{"widths": [96, 192, 384, 768], "loss": "cross_entropy", "head_dropout": 0.2, "beta1": 0.95, "grad_clip": 3.0, "steps": 10600, "batch_size": 512, "warmup_steps": 210, "weight_decay": 0.3}
Rows from block 9 of a small image classifier, named by matrix and row number. Each number is 128 + 32 x the weight over its row's rms, rounded and kept within 0 to 255. All counts start at 0. Numbers have three digits each.
After each channel's rows are labels from the 100 images, of 14848, where the channel reaches its highest value: "top examples" is what is common among them. Only what is clearly more common there than usual is listed. The data: close-ups of made-up surfaces with and without defects.
# conv: pointwise conv (model.blocks.9.conv.weight, 384x384x1x1), inputs 0-95

conv.36:129125178108117123122116164133123079113090104168208140129143133120063092117129101145146055133064132109133125172083153190128149101107121123153168121116099095135100141136133157114198164107117136163085132060139119136156171180100161120103097117115074138132098164118097159064143089155134129134
top examples: dent; smear; tiles

conv.116:193143109133099100110090129134122138113149082111171138167111104164101124089051132060142102106144115072143067158139122120103112132140072140081101122081068125161092144126188143102159135132130128216162123179161061101154085051146167114109145141151141111187171090077120163184136196054146104142
top examples: bright spot; dent; wire mesh

conv.213:113144092138102113105168124166115091131124136149117146076145142175155102145145149119163126057087173109143057135156132091151113144151186161103135163056147146151085131100122092130158129198148100153117174102135154099111129164110130192117127103105147140083166133110160160130111148171097105198
top examples: specks

conv.316:128168164105158163142122107116058148162109080143133135099126144101109100131077112114127127066109140130166118155093125107169061157130126152146107134141167094125145126093139119113111148147104168094113108117132182121126112191113192117125113122097110112141067108111088089149085111160112102100
top examples: bright spot; crack; wire mesh

conv.349:104087127134142111120106198161137141163167121170124130095121115097135098098108158127168108123128168107138089157195100112115093099068103071161135176107135137140174131124143131114121112114153107151139066128172156087128117099095108096151154163164094160152112085168157115084123117082117115170
top examples: scratch; tiles

conv.49:156111156134119133137107130132120087108123105107157135073137134149098110083114093074172104118120100127155081076121109142145120056174148137106058160195115182096092159166114108094094120123093192119093145098112142130107107132177130208109117134112155109109097120096164150117163150166081113171
top examples: specks; tiles; circuit traces

conv.216:128114167117206160106153107125107135086102088095142140163150124152181134093095097122126164103120165152126169105155137163136167176210114102154114133138123127161153144162104123085097104075100104117122116143123076132073119132168095134143107190165125139148129140136095071144128184126117121112
top examples: smear; wire mesh

conv.160:142164072161136085045120111171096091117127145131082114167119041125121123154108179113127108185058111129076150132109143091150158095179145061150103081121111109136105127132083176085107129078141129157139134124143099160090124174176104120125127192091125098122129132109146091119119123141129095142
top examples: specks; wire mesh

conv.21:193123127178160152109119110108109141159141042101122095118124126066114036124141126118143161139104121055131134173068138128104127098135105146034146146125109077206076186158086129133102242138128133146119121098188137095126123117095094202123128102123141087184094159080120088143094089145092163142
top examples: smear; tiles; wire mesh

conv.4:156175135139136137137107148121107107148156106105105124207157102133182091200124153152109150148186171134155149092119110148180125115128123163058065083094151108134069181128162149169120176110145166143094128106135117161126157136130114124105130110158095137181160125139085092095084138161097116154
top examples: specks; tiles

conv.86:079149146117142153194091199167161141096128186086093126135136093105156118146156160136130180073126082036114118099108113080134140135109085201157034183147109152101151116104090095122116118099151140100164109155140118180101130068082148115126123085150096125063095055178138155127142159090117096123
top examples: smear

conv.383:138114118108098115112149084136145141146179104119091123149120134129115119164166145118138077140076234127177149060137163127126074050105123108121160173117118117093135194071112163110146122136177152184081082139119148123100115207167113151102200163127121078134135133119131100139130180170091117151
top examples: specks

conv.317:114167180111125161167110151111200086140113144107115092099118152141147125097077138139137173100122151184131173152129067100052095131144115087118155107153096088140136129089084118125150109109154135217107148139135075148136138138155148101202147134105108096188140145101110082029163170116146171104
top examples: specks; tiles

conv.346:106140117109138124159113133064130083170202134133125125120062107136089119093213106114106139141176190098128121174139148154134148115168113043131072167132096160113133131112113153086179129137111134189117114108104064120112133162156120141118046121129073109108086145114143086051172183100078103066
top examples: specks

conv.150:119132097185092151185192136141150108126085129122069157134094116165136138117118084068174085146095101103129146082135142143119147047178140151178164174086126111141089138130148104156146096165132210108095127132170106100099056100118177086106092089187124157116147137089118188111116148075112130083
top examples: dent; wire mesh; tiles

conv.322:176146140130185165144135147168124107136125118103183197111128156147201131120136099191126119132132133137109088169078138180143106146082119148134107156081148064129121092110115144149174154190139192123154166140086127110104174082102152148125119083130170133107144142156114191095083118139137083136
top examples: bright spot; wire mesh

conv.294:123149132171135118143159118100107137147157144127185094140117102088108132132110132127148139100114135132140131133138114235092185071149142116166160118148088115138120099058180094141167147158188184067180130128124119112086191088151122099137096066165097102149122087141134182126123127125124098175
top examples: bright spot; wire mesh; tiles

conv.58:144161111098114069088155064134146143116160118132088143097131109155135127184169141131188128168098092133137121190176133108097145101185150212126170123109103103093114120173140109124150145150113149126098179149152125099149139125108156130156062135118118109191116110091131126099130111133171122137
top examples: scratch; specks

conv.107:089140129127206142138120111145111126111148093106167118123188140131119081117153140152107132110112235139126089150138151101080093209097173077112123142083166147149243125232101141158120123143140112150091090119081134115094085071167112140174097139120164117189146148144112122091144118118142120107
top examples: smear

conv.183:154156146176085152141112189099131155139175106147148121109120162139155128152108103118188105158128116186089127095149093132103113170116145150154143116108098097081104103085147118156119153093160152151136113115112138153171156125139138099097128146077136133086128175092117096147113082061139117167
top examples: bright spot

conv.268:140137140106145143152132120131089067122156098086160121129082166110111114129144087111140126079092124117136155110122092131112170139145097115166138113116146121125088146114144134212141099114108131161098181171115131167065135125094093128093104066115111100110164162139101137063131172141092135127
top examples: dent; brushed metal; tiles